{"arch": "transformer", "model": "multi-label audio tagger", "dataset": "songs of 200 made-up bird species, synthesised, often over outdoor noise", "train_examples": 39062, "noise_aug": 0.01, "time_shift_ms": 50, "n_mels": 64, "hop_length": 160, "input": "log_mel", "spec_augment": false, "win_length": 512, "norm": "rmsnorm", "norm_position": "sandwich", "hidden_act": "swiglu", "mlp_ratio": 2, "head_dim": 16, "fused_qkv": false, "bias": "all", "qk_norm": false, "parallel_block": false, "inner_norm": false, "subsampling": 2, "layers": 14, "width": 160, "positions": "rope", "pooling": "class_token", "num_labels": 26, "init": "kaiming_normal", "optimizer": "adamw", "learning_rate": 0.0011, "beta1": 0.9, "beta2": 0.999, "eps": 1e-06, "max_grad_norm": 3.0, "max_steps": 7700, "batch_size": 64, "epochs": 12.6, "lr_schedule": "cosine", "final_lr_fraction": 0.1, "warmup_steps": 1540, "weight_decay": 0.2}
Rows from block 7 of a small multi-label audio tagger, named by matrix and row number. Rows with one number belong to one neuron. Each number is 128 + 24 x the weight over its row's rms, rounded and kept within 0 to 255. All counts start at 0. Numbers have three digits each. After the name is the row's rms in percent of the matrix's.
After each neuron's rows are labels from the 100 clips, of 14976, where the neuron reaches its largest size: "loudest band" is the band of the loudest frequency at the time of the peak. Only what is clearly more common there than usual is listed. The data: songs of 200 made-up bird species, synthesised, often over outdoor noise. In brackets: how many of the 100.
# gate: MLP gate (model.blocks.7.mlp.gate.weight, 320x160), inputs 0-159
# fc1: MLP up (model.blocks.7.mlp.fc1.weight, 320x160), inputs 0-159
# fc2: MLP down (model.blocks.7.mlp.fc2.weight, 160x320, transposed), outputs 0-159

gate.126 108:119136053139131132120108119130103113129089123133171121088069109140057114139160108103131168086135157151106143130087113094115091169131102105149128110111096117145128126117103095101137122118143162127134136148113058122172146130155119096100130146117112116117149127121126110126135154088152152155078121106122125146140082117102138153109101099144158133083127074134145139155091133111149152152114090126146135100129117183114157141125138127123109141119101148156118109116120148145118139100123144
fc1.126 104:151115104111158099137127124133137136151125121086120151121130098147170137153077135124151148145101104132141113097103129145111187081090144169124105149148131140098140139099137113131131174123126106150078100157144158139103129128151158173172122118137157129145175180093143170140169133159138131159131084110140129143138107127165119095111091125114150131161129133141156109125160132076109106147131149139147151144142111129165150174118165110110130140160135109151149149162077151143170135143124122
fc2.126 114:109125149106121116166147093129082072130068125123126117182125162157140122104145102141136099132119126088117150180125120147135117095137105135167161111136099099141123151103147110114103072127144088120159153131142141104105133140152097098128125180097088126118108135117142099116127122088135120113129153130141077093137100126112135116108110126153140117111139149142125129125136135124169099109138153186080132144149144136134141115144180105137119172126086131142151128119110106132151086181160087
loudest band: 4000 to 8000 Hz (35)

gate.313 111:111171116082155137127126129133142135114139110137159124101129091122136119168129158148162146145164166152112130131071160123118130082141064108164141132167106134146135117121136128120091138134158098151123088128160107102146146137132108153082131109148133113121124077141150135135146093172145132188152097122164121155122123095129118125134143141157181140140163117121118149083115163112091094130107095159118127127117142127156141153098119157134171109167084128156117119134157133129147187122121112
fc1.313 107:102126177168116117146158145107119127167175129140160136106177065110121135169147136125132118121123120084105129152117137139134115114087089074102126161147117124117098114149093068100125126100144109116090160123078127128105114102132152137090146089091117126136106097170119143144134101133111169107165146138126132177103163137139135118157090174126103181146160149157116089111112104128134137141132113121116118116120103121123116119103105124130135151146170111126133080115118123102128159132155130
fc2.313 111:148164111119102137129099178154149092151137154146119088115112138163172081169195138094120108128166157123139099135152080127135163125130135135155143143108150134115075159163175147099146125138129178133133157128123113117131084098136151123121132087115133158116118137165136130149127119150133138153132104166104090158088136125086155114134110141147142114127151096143145164165105148084098154104083144123119112132092133120129131139109138132155099113159090171084130131122113143112130105131117133
loudest band: 250 to 500 Hz (54)

gate.238 099:152078121090138122113109063149084109159100139141141125158127136144157099137149154179148102124154139120138089083119123120150117148163123142092148170124123128165114167112129133123123135130142141133137151115133153142087116103114132125133162142129147137098113140117119094103142101139140069113103163134107127077186058185124186084082110136131149138141115131136143114138148134115150102148089134173123144151112135139116104138157119152159129143178143148135125140125115116147138138124154133
fc1.238 092:095102136113133136130111127135103134128150175141150113154113138176127115139124097142095096098120158158186140158172116113127144132138093117144118121089160120120154116128114138096123129149136103125102143151159117087087093164133123109156179122156117151135131175130091115143127114087149124189140136080163100120115121137104110109144102142123111117118076167115092133133098083123152111101076127168131144160107094087124122119117171136138146148144132123148126151094154150109154120141126177
fc2.238 094:127132150184141096142091163104115109153119159147152135113150109128131123120123094120149132168143157079129150109172171096125132112099095121118114113098148118074169116134123140077103163142128141127118120122123105075110144135145136145108135151122153114141103126104129115151139133161132162142132108125147128142154064124118112127130109155105155119121149106134153148113064100098133127168129110079144104130129180092153180122165144127111114131102134145083135070103110090123114162131138148
loudest band: 2000 to 4000 Hz (48)

gate.257 104:106138137118115104107140145114130147137111162111159095097112134092122121122125155171125133138175140130090089121141115123134051110140080130192158119137111174102117134169174136126149108150123111135133138121124099096109106147136115139149134128139091128128137103138128109108111125135080117130127152126194077153166166114103115132152129131152139160108124159092120109102141161136186171139146110132170125175141151105140129180153123158163107132150126105118135109108115098148137160139124130
fc1.257 096:126124147137127133141129134097180103148171148161130133169143097148164107113130098136106155100075131112147132121151098141157084168123161134129131154133107161143125123117128081120107145119124119089082165138081116135116127169110073103141095103127145124141158132098132111133177095131112108089169104108108135106126135100140139153124124109145128162108143155172176114111156114171082122118105108120131140110104094132119123196123128138077139115124166118129125144129142146153166121109147159
fc2.257 104:118162125106132131153131122147132089125122148128135137143138158093113126146121144112117134132118133152098178151172128094112123138143109126163111117095142107149154086141106108123173128112160083073141069138120127112098125094173107144158147092125131117130119158097115162142145152099137124117191141081104132127082143115140126117122112114121131160109147136187126147166124153134108133109144149088138140148122098166137101121125162063166138120143137128164167150187161124133121110115107098
loudest band: 2000 to 4000 Hz (64)

gate.27 105:095095156105098128169104133162154156156183152133154085148134131155126108133144113164107110166159131156153119125128140148134153149147153131104127115105098110131137164116128088142135123089111128144100087099089155123116106137129111137128100119113136131157135146148078165123157150143104155118108136110116135152193151146155113123169107081158132181150080134131146147089147156106109127108129150093119088137107144105131115143112110125134141100163093093137168121125129179133137146159119086
fc1.27 109:111111170099108161129091152087164171147166125078144110156152110134133141125143144121149150131119141125155117149150160166121144128114140157067128140094112117139128128167125098140121148103122112132132141128135131121118120158092131144131091112092113120168142104104137170124175157194119088127152154153165171151142124129136121110186158140093112141141113121142140130119118127148097072113158152137174106131083123099128147167090126118160123151132110120160156108137136129163174142134142146
fc2.27 110:109109132118161136095104124129103150158161139147114136147111076175117096134111101169102120119078133133073112112126132155143158103108111149141122103117100145073123107092121113123139136115095125115146097136122131170148127117106151107119131103113075138111154130161136125121104103164097158114115107100103162136096132141154153109144136177148138170098130122153154107116174166165077154112140105130170138126114146162159124138131141081090144135154137188145112113171141117098130114132138122
loudest band: 4000 to 8000 Hz (46)

gate.248 097:082153119132118147146106156117127119139143127141087112128114111110094136131104079129095148138160106134159137125132143134090140085149176107192162146115100121150116133119146130135134121147178106134105131144130142098079122151145075129145168183096106126160123151137155128159131093116107171143126084141090118121076115116087125135142111115140138112148073101096125099140105117150149125153140158159103095137154113124109147086132121162109134131130143092144163130127125118102106171080111109
fc1.248 099:108133126146145167155093113120103102125114072140114157137155142129106095119120122139130174064101092143160097126112136132110158150096113119131148125116152145154087119085093126109108102147103155135140150127095123124118126122124112173098153126119147084129092170109138112130092136132077129135136113117128139141113132106094128133069137083114093088152148127131136103157114137159151141133087094152101118106140142154077125122144111129142160129092084122129123136156156177139139074106123085
fc2.248 090:149115123122187112152067146068143146132113114127153120103178101139154161142123148104120109083142106107095152130124131101145104131117102118156135146124119163093166168135168162137135147149084138114079120140117169138089168105134112197161111124114113137152111117132127089100119131116139132125150148154131117172116122149105121131121113116126112114098132146146135153097127140114163121143135135126115146140111183141133125107098146134087159116146117137099156127183160156107164104124166090
loudest band: 2000 to 4000 Hz (44)

gate.228 099:129080113149139106125161083144116122087112129163109127181107122141088173116137105142131127097138141096069150096175180139124133116126103145134083153126116100149136113096133141119141144113136088121136154117140158125147130147124137143089114120128090063108095087130143150103116105103124137136184122153136122107142125127152069126140116124150142130111141138128121121138107134155118111119150117152128088105160139101123158086162152114088124106142148063091169143107129124128077130138149128
fc1.228 102:119105176103155138158119122136150121132164138143129141148109174144131072091112112161142141158111157110161140156164107108134115132115165122107129111173152131134129131079087180138146128126109104080176134126142136130113107111159143116131079106093146119125126136145120133144098164105110102112136112115135113118143157124107097157113095103129161178108099102162125127136146124115075167177126116151158135149134158124183164097104139129131118109110095144098117134099080149113139160127112099
fc2.228 095:131178149149149103150126202099128101153138126087161102148107116158134170121159148119137091149128073168115126149109104128159147142138096169134139103110101155096104138133125112133156139116143181126130098153135137130141083137127145162093088139139132145135158142106131133143126169140115135128125155155112147114161138151146163153121155136175103128161117122146090125150171114128114096120096129105145117136131133128136179098099133160134070128154107129142129123102141162109154162179121163
loudest band: 500 to 1000 Hz (52)

gate.247 104:146146121108096097154126127119142137121151071149121116121111120094128121163093124150092165111126119108131098132111136142120142166104106136143147164129113104187163135121119152165138178139139169141125082100170163110149132093114145136137128108134105115120160132086136121119112065165150143181204107122133126141175159177125152143140131135127117147112111141101114147122121111133136144135164111132141131111177183160135120123108093141089133151146126122141111134105094128082101154106134128
fc1.247 105:100162109154180155125141145148128104131160127151163103154108096070126094144105149127122123108117094162111134179135149125120124155139141139137125147199146134140122143113105116119111132143164157104130096133129157104089149161126104114126119160133110133071090151101132131084152087174161142144144135111097096119134138134160121153105140154140140115137083150148158128114099155176112094138128129145149161144097170147160128136111106094098121161130139118131122177138161114135153145169155123
fc2.247 109:151117158128161148117125153147104103120114142136134131137099149191196151154084115200171115114102143106115130110119120147111135149132118148150146155083123177102098176103149137119109160139117114148113127124165144121143104112114143095150139148143142094153132120134136117146113113122124145177124113158145178151109124171156118124102101118096146119117121128153146130142135092161106117138085144131119091131136154113136140124195128109109112162148133115155112131115062131124104137154158081
loudest band: 2000 to 4000 Hz (48); 4000 to 8000 Hz (35)

gate.165 109:112076133108174124124128096099125156132176150106141089157169154121094173130171143142159114155131129120126136169102142113104124116124116147118120130148117117140133114146141137072121114116139130158119127134127103133125101130108114162123118108150141116072122148145080111177119122148155123144146142136117107135126136124182102097117150115128148138166125115146146138115103205088162109143128100183127132101134134153126123148117143111127128090125149134172132117098160078114145144130056078
fc1.165 103:103142096161136147112172151136134168117083085155130106151089135109142156109118123148114096145140089152156128153150113102137120121149119105117126130101089113118102152127130159128117120162103173126173131088139097124144123111140205063111100126109134140134088089171128137138150114179171109162138128144126094140133150121116109189135162136122185089135127088138122093168140121145121115080135130125125131099140155121124101127109110127134127111134119131107131107121093116103142151166128131
fc2.165 117:144145141130116068157133169134130123089101108160129109107121167161116097130142134105139140121137152175136123108118107119118125095103109137118142104111141114165082113108103116129140115189164122098159151123147105169135138098157093114143129137099108119111093145120119112103122130134147084115157162100108100096066147138098139109128142130120139117104127179130161103089127147126091108119152111124101160155134114143173108165138120126156154150112201112106090137136090099166105118135113114
loudest band: 4000 to 8000 Hz (93)

gate.9 096:180113118128118139108134114106134155121091115100125157187090122138114156104158133158114165113138158143107144124165106105143134146122133100158127117181124186160100137138102086118188099138180157129111152120160163145091128164196122086130108139140153127132123141133170157103152122099082121130111114103109144155121077137128120138130163123114129105091140136147111130146168138149124155155096123165117153152102152109158119111111107122136107102114144123099107143100141128141114159144127144
fc1.9 104:122104146111083206091155123085124134088125143146175142110159124142135155143105134103125122103140172107133123134117162135136136111141146090177128112161091168120139134137155118124117144160134150161111137173163133128077145126128108092151108134109155151109146113191139142131119145152125125108091145134096160122111095140136146148107136108096127102113110129139154143121173106167077105092115128111125132149132108139122153151149114117112074103103157130178160118118106167134148160154121134
fc2.9 091:144153088133108152143116147150180109146119098108146123155165148117173175124123147140105127130133115124127128113118106140106117140132166140157119132116131122111121130123141131116121123170160106111106107143125152084146150115181131084087103096115127141068114130118086094148122141167161157131135138107053123133115150116130134108154111108134117141138109108173100077127142190135156131111152110133169149123157160137118164122103151120140143179107132126135187095125158085128110136097108104
loudest band: 2000 to 4000 Hz (53); 4000 to 8000 Hz (42)

gate.107 095:125119133151105145140165148135145125146136104125183100099123136109107071131146101154133140123161121111130166079137175135102152122162112146123168110117173149137127116127106117121101128120096081150142139064132136152165109144133135135099145144083137130132121117141122134132135128110082159159143109094108099126149052119121123130105130153108149166150117164155128144159130187170110116135146126143147157145093128124091151107118120112144163143168105112107118133161148138126100167121116184
fc1.107 090:081142141138118151124131150102168125166115137129155140139119081099152110144116168112142138097173145117090158131158096123146124151148153134135130133140086091079085077166114133129080132108102154135147119131129112117154128125106156092133181109126157145135134123118106135127112153119101125161146172125088136160102130079096093102149146167132100074137157099102123134145186184114121120137134167127144145127117097115149120114134132152128148169116156119145117144135165107127133107142152160
fc2.107 095:171156120139130137134122121136152161170170158178128146110106091141144089140107104105111084102130129126144122109149106152163097076154119112155136138110110140163120109095052121112143143131152103134119170104089140110104105100118145153169128135105096146151079152139120099115087080152160123097143147154139118121102122114080094163118157130107126122128138136124127145134118111140170127108094123144107141156115110100160083118099143078132136129095119126133112137162128095124156141125112092
loudest band: 2000 to 4000 Hz (52)

gate.72 101:129189142122120125145117083139141169166148133152110166140160118137137108124077112129163164160115076107158116114139118064172162170175123133156100119126131157118149134099133136160115127113139129130131133115147106148165113141163132129170120165164123148138145165104178155087142146131136138089121084097117104143142159136139142131123134132142123133091080130088128127156155116118127155111149141122076113147142091115108156108143121147136125103152142135180088152136090120137146136156131134
fc1.72 100:172134114109112166147168115147101129094155171146092143107146091096140143109104136089158130141143130112096140140159128145106128108118105152140170127121145081135140138122164153179128151177185122121133149137106111135114128084101161107112115131094128115110114144114083124162139172096146152150121109121145123114114105073159152136109130180144125131137136138122090154091123142105167142086158181140122146105135121097116117146110163098124106107103098146131156081152148105107119115134131103
fc2.72 103:105139141164149098096124119089101123133137163136136102161140128107144127140159073140145144110122112137136103138169158170162159147135090050132166166112095083113122176100156121132122158125063156159139136120129181127128116151118133132141130092127116115146100179135090133159123118148129166165138158156122153111136158097109168099122147113131147132101165138142118110147139094115117126148133112107132175079152131149107121095131114131105117102131160155146159149113140141136143135109134123
loudest band: 500 to 1000 Hz (83)

gate.77 104:066103124097119134139105081141115143121115168133112150156121158137134112109129124172146169141157136098113148134155125120176102131097112147171113083093144100149170141105093148118157126148147135190116138086140125165120122150123134109124106114119134106137144097109158115127136098160103114109124159147118127116162080150136123123118122154170122120129114128151134164127109129118092161153094182127142119156088163112110157123126163104111120110167135138136121123111136114173161179148080090
fc1.77 093:103178102084115122104105100149134176122049111145141108128126147145113078157113164140132150137125147133153132089175134112133107105133132125122122116102143098158126120144115096122152131120169125125127124077108105092114140149137135152108150163139122113134111101125119073171138139131127119147081159083136125135077129125136128145137094120159118110149128072063156163121104110159123131111109122153088081132107134075113123123169120123085130136118161137101141152141133133150132150120131121
fc2.77 102:162172144167059128107122156124158092072097129094112102126147095122161138121099127102059089132133137100140124166149144105133133128109183134087145103114135139159108136113127110123098110142121116071146144120139103108102129061169116152131105136129166109121121136084145140106123116136124112133131141127127154085145104149131140091120126148099136120126130147110119133096104119121130153136092183109165092146137147140131126159103154144085071126095140139110125127145130100122157143133127133
loudest band: 4000 to 8000 Hz (60)

gate.275 102:140152112147097116158140140162102083122092102165159155135164126094127155129116132152166130158125158130122121162115168139146098121154110128122084105109117096092131177073135138158099167117124125119149114092182104110131111158136137092072137161121165102114146097090170149118126109179152132150168102105167106070141107125100112109136082144119155134110125123102131130111126171152126131108136128133117152111173148160131107123147144146106124129108136123115121107115096124126130158120100112
fc1.275 095:160127126156105110112122142175120117157152106162140109097119131134111108141133187142151122146119128160130141120097102120144161179107162158102106112130129075121133114111141138098134115149112089130126142136098101089101106116116145048202132111119108194136130116126115108105079120145144158119120160145135128118131125138147134136132096162147165116125147144149173160149111129113162104112111124111123109069141084101132134129116122135126135146136153120096096094163133163143152100126138172
fc2.275 090:153125102126126132120113113143142116134115128137130092094118047106115091169187159134083100109147108127109158120139164116126120163118161143123120119116139129120093142175130144104103116128109172202122153139107149098108154126137145169080096117110098133133111096125110113159129106167116111150147122128122120118116103118157159163134138121156107130148126111150122174127164156121132120090109118103118106135094103117095140124134140153147172121104145140161137118108193104113153127132077092
loudest band: 250 to 500 Hz (28)

gate.114 100:108104110105104133135118085153110124142115184086139088158085178163175109122136114129124125134096101165135120165146157135147137126095101148104156119032061136111127121118121116138140105097111140138164170104147120152145151131144112174119145122139127115148162195165106148159154108144143105136120131122126126128152161133115124147177138128110126106132124143115123090144151117131135114124134130123130139112139144129147113117119113095169128108151153106152145154123118113158127139185175125
fc1.114 101:113151152168144142168150108086163132089134137150118094137144124138116119123078116099155156105126135127127150115113094140156116090160090169125133134153108175108158112144100174125127129149150110166139133124146148134150125113138155133077084161129057148165139150161134134093124112123090109108116091087152085124118138156132166109140156110119097149147114134096121154132146098155136118149104124131110104112104121115142123165144137134120129061109125119104162119076124072146117117128146116
fc2.114 090:176122149155110131140118150112073099140181161152135128080150109156140132093111167069133148075092118157148125117106109113139131105126129088114126128127101133146102109126095136144169149134194137132144130143114142158122101137147108090127164139161094127155138102147146118096166149109143120079154117139130107134147114132123120149163132097160095098152103113148142140135132099149146134138198130127137133098149115121134092149134138124161103097156114103120113120149145092134175148083146142
loudest band: 500 to 1000 Hz (50)

gate.54 116:095127129105116110162143114109138138121138123107156138110133159135169084165130140121118111147163149116100132095090146103166117160135126119116150186174103111129080105092136144108107154107105142126093093084141114118106107190133115124118131165144109169058080144118117123121138133129132171135145127144099110123129130101086120127167127143113153157146101136126117166125141136126156161164111154149110159138127100136159147108111179123124120111147121131148125102097132101160098114087071132
fc1.54 122:142144123121161163100081131127114109114132141138104138146129151142148113149130164155118153127093129116171088163148132167132160109151100081094104124140181163101165140099138110134121111111103098103125138139102154113164148121082095144107110111131095093131111113121147134129143125093177117112142154131127110147120113142164088173115134094109145089122114178096113122138126145157118126154118140130115156066110166114121114146150106099140133111179142144102125139127136143122178122118187083
fc2.54 117:160099132150155177125103133105133097144133113096102132126142116104118124146113116147154116150087106134126135141163148139088088140177144118114078111101106098153139139097135117124144123150167133131137104119133106145131114113150126168133116091144113126177121103158139134155134095134110155084135130086142125153095075157145128139140115159151149119126161122133130108109123102146097129095107157107106076089112122149145166177116117079146155119065155124116142107138074143133083116179110128
loudest band: 4000 to 8000 Hz (37)

gate.139 099:146166120117146135131127134167119136119133107143150110132106077141127143091117129107167119110118154150147144144111179167139101096153157113118145176141120140116152144116139107132110158111125054109141070150143152105132138189163095154091147087126123164156109102134107101126116105121155192120109154120121120167138121159132136116116091139096127118134146110191132120143147155140159156115158138162122151148116137123096097107146142172139110099157136097105112168110104129168126123126119139
fc1.139 094:127126116129138131186123059136143160114131129157111128109138138135073114108151165130113091129121108097144129149161102079139116133124144133095119124119133139120101127141106115125127148131167086155141107163130160119119149140166183091118157140114158135112129145138132119145138121150121138114173160132167097112075104154146139077122124124156116112140113106098103205135089158101147118114142131113096113156133123105134115150066098093112156102139115116153108081104156130101098100124110129
fc2.139 095:125131113127104106135138155137104094117158110142138133100140136163129168124114129157162138138148187109177135125128168139073139099089104143155124158116152103131081146191152145130111148131101185103143165124114113142121152132104151158134116176158135077122143136144116128132128130118114116132104114135127130119128102130173145145107140128110123141187110133126148139119164127065129078079146122097111087118146145144110139104108102081147128148112112103115093091118121177154123146116130157
loudest band: 1000 to 2000 Hz (62)

gate.16 094:154139142084153143154110090113122157113168154129125093169112133159134134113117163157127131154135148139101128134139079139140161144165098158105101118072123108120128119099118120145108102131128124162120121143169098149144149131120109174112120167203137149117115173101139101147132130109103058121114145154150097114132120157101118113108134102090140116084106143115145098110102133136079134111098126129112123101114126151137123164128169180114105162177134166137122137104109142112153132126101111
fc1.16 090:189136131133157156109094164117140139138070099142129096053100127186085147137179126143116124145154132099135118108126114100118167102138140137110104125130143124103172126151110094147186121093115148131127135113156126154117127118157134104135147141102153162175125111125115116133140144141164155105112139144128116103133116164098188139130125121155104145109111119138110121121087133108152147119103131119131126165149153144132110101184088166155123172159105092159129135154133132115131135138167137
fc2.16 086:183150108126092102129095125133158147121111174158099114146148147135167106129118142110144123152134125143107146118127155096131128124123177118151144127116172143153145151108146170141144161139123122093176138145145096133121094104134142132114097124130137121119071170118133126109140146098087119157148149152106134160121102107123136106143155139151169124106141148134156150165061139084095130108104131129152140157159136149057120148133129111101155078132133132133151141115146143059146095161151123
loudest band: 1000 to 2000 Hz (47)

gate.22 091:083133133122127125142113133139144163162165136154109127121177147093128085140152104097105142139139121142132123151127150147145137131116134139141189130145132098117169121130130122119123122093124103109118066115141140125131108103121151107115107129089073071137110120162145076126129128098108130116120219142163158104109110198145162169146112148128139139145131104140081087122141123110134150128159153113142130150115106164092143157102133094138119161149133121135121120157134127128114152160094097
fc1.22 101:146141117173091084126068108154117130115127127129080145104134096113096132104084143141113146128159168096144129107103132106140155153070109153093132092155136097153165139133129112134108157129128162103117120157129120105154096077139096130098144093106142164150131141085119154127169147146142124096180136138136148082143120126103132166131106111160153108150139139073125122133162157131130173131121107175123150146103165127109132142117135099138103129107180152130139107107118121119112137159141103
fc2.22 086:087136120147127116140133140122144100081171094134129111163145081130130113129147103104109114098121159160091100149126142125136110131129111107126112150115113138180137081135087142119156126168140139114127121115117118127065107099091116125121115145145116128150091171125123115133117116142199082125149112123100134147163132111074123173106130137122119147083086109127154096141121123173129132110150123102103127101114087145158167139126124158141150124105142096104119129180121144192161093116123141
loudest band: 2000 to 4000 Hz (40)

gate.166 104:134171141141118133092108149151107132126128119132110160132173153139120155135130147158132109146112109144145143163143096136119127146164164117169141133132132127123137122085156105135125149114157121109163156121138097137083125109135154128080138175150122164157128160132094121137148084130139106085099221114150145124154145114106098119125163177177123122127111142159133113125137146131124089091102126131142077125136131165138148193154101168149135135107139076070116139118136117129116128138132129
fc1.166 099:135131159127129169139139111149177119189148126123133115125168095116151124135126131116091089102140149149139136150140117118133149154111147141133129105138122182113129156124105118152093125140114088107131126157132142152150124130135113113109095146119091165169118109101141151109167123127162114139138130122117141148140104163163132138137116130085120123126101134174097139120151074178125148144150138127116077175095110149099151124123185156127070136138120086189142145127132171079127133109170098
fc2.166 097:127137114114116143123105149116149122122134099131122086140071126196150084140157143159093138142149161147067105128160113136173118111131135116145153141142082080138120118150094116154165175121161131150149137129164126137101138114102088130183118121150126103148130151101153113116117139132111137115125118166110146122124161129130146083162142107105135107103129165147116122118119119184145117130113158146138146068141149104149101118106147110154116110162118164143130116088078122100112102149082124
loudest band: 2000 to 4000 Hz (87)

gate.143 096:150141177156156069140120125153127086145114132115095126146113117155106111149090131152160136130121111127122123116131151127125147169147159081100138130115105105112141113126135112169102110114144135121142103146131101152161144098136120175099083173133077141151174130122172142095111140099142153121123129166101113121131136124135100131184123128109117100161153169167150111135176133163126124125183140091110093142134102105109146096150120126151142157138205091104144132142127130134122102145134116
fc1.143 097:133106107092104103105095186195119116111128133129164146111145108132087152133102124147124141119154129121163170121100160134109124086119163132142122134149112145161120173110120094151132125081143119093124148068121123073112149097126094183119118134108114138138155145126129103088161184136125129150110121132106148114088125138129114085129113095142160134152176122153112162139132170133101152150094181136147143120088111119092139139114139087123120126118112136105161153130119114136139117129155149
fc2.143 098:134122105130127132097156136152130096120131155100147125160152115120163123130141102128123118098145142121076120138176067153117113119124189115130139103142111132121096112128128122133162138120139137158166150145136118135151097160100078119139143114135079152130128146110169081112143109098137168124118154102130111128117125121104145069143077182131107140144145084118095129166158096165152081124124170139135156106130093140154107101117183145152146113147159101155124133122116125103086100118161137
loudest band: 500 to 1000 Hz (37)

gate.18 094:118117123097083130138103147130131115118133138144131132163113093106161184137133136115098130109142142159124129090160109123134097126141142146112188108110097145132137115138126106121157088098104128202152167094116125141128185166105133119187090158142114124089129162094141129160117115167083097152106108102124160156121141130125124124137104108132152144118102093134179180148151107135140138089142151162121121098123132126131127093122125116162170131157095137118122105149147141123133174094111141
fc1.18 089:169135112148109094102170118117129140110144114118171095164141125114110132133109058126102109123143143086115133100105133170125105120119104122160166116115152132135152110142107108132117112150126121137122122156142133119123121141106154141135136170095150104080110099131153083112142130128089149140114157149110080143115118131123127121115128140141118107152148134119190139163118134087141168161097126113085135119117115089105100115129127121198120182103126102173174083120151076138095123146097128
fc2.18 095:106109137140156163142144155074140123151091164142107118142121112122090136117146159120111092130118113117139124122142148123104119120144129110150099120121106125108166127121109113163167069170121148151139147152088138104072158117101098166092165092166124107137131093100114128114129130165137147165163156148098132131183106156109133123121121103132118136156135128143136131100168062147101139086160116092108158099134077102117119115125129149169135118142150126152135159147121171088098131126118139
loudest band: 4000 to 8000 Hz (59)

gate.17 094:113114155154119099144115168134093113152152133169129133115110093129166108126135071134136156159195132106117160115145155115162109078139154161121128112126146106143155133126162122161152137133106149161127132170148126163112167094091135165146087060128097095143172134164115138139171104137104127147158126122135128102156109083121122122110065153150127106127123117114130150117179129108134120138124180158162141114150108126098108133127158139130116114123138155116151156145106137123093121120151134
fc1.17 094:112149138104161133139138101104103113130104154106073119130150105141109138137108176114137098161149149123188137100155094143115134185157123130162131128117157118140127131109147119130114143130110131091116121116159138110120095168134153142139113110153131159143128124136106113146096137110102092150197139116135100078109129127129107072133179115152168105141103054088111134131149105104131129142162108130103081136138163138120117158123105155150124085120139147142158126117161147133173151104131100
fc2.17 090:178121079143096141108113167122115156131159129148138165116155137117110158157151108133077135098124135132133119132122132124123118132158155111141112143155143104126167098147103139150125137119066083120119112132150161119120118111136176164124143115138127140127110124108143177138133096110157131145140126110109132155134097109122161170126107103137146131113113113093078099147074124161087177142111122158182136124131128118176125153107153143094114153139096104102112184142103185107138105130109172
loudest band: 2000 to 4000 Hz (44)

gate.157 088:119153147117130160115109110152155141112134140162122127126117136078115193174109147154126115128102097129107116136144148126167095119059138100116093147112127075173114116123089169120134106143116131111116125141118132124139118112115124150120128053086118134140136141130127092096111100097101165131125108119104124170147132129108123139135174129142181164148154145113135094161123110154171112115103132136126131135108141117153078151085160159164146099101139169115098099115126110120142158132155102
fc1.157 093:099124114165133130108191103122161155113172172142118134149097140115110130149130142129157186122159147123140148167142131105119146082107158145120115097136151146097118120162106147127099114131158118177118154112167093139129086130172162111145147159122105135163133115176113107130160109126113121111139107148116133135113136101172137129120175112147108152123105129111159118148147097099149099119139137103124099166123132086125146104080157127115163107097180113090118104101086151155121105117105111
fc2.157 084:139130152086149146099136119140144118144126106109116114138127123154108117129169112105150108128125147134106161168104076116053136139175108135142144142169153086139167111138147130098127135164117108114124091142119166131139127172134117127149142137130097084161125113171130146117126157130121110121109133103148141141144104144171139122149142137115099148102135111118184134144134140180127171094152102066119110131104069141184111077117125114129129114169120120136125111140121129114055116134129128
loudest band: 500 to 1000 Hz (50)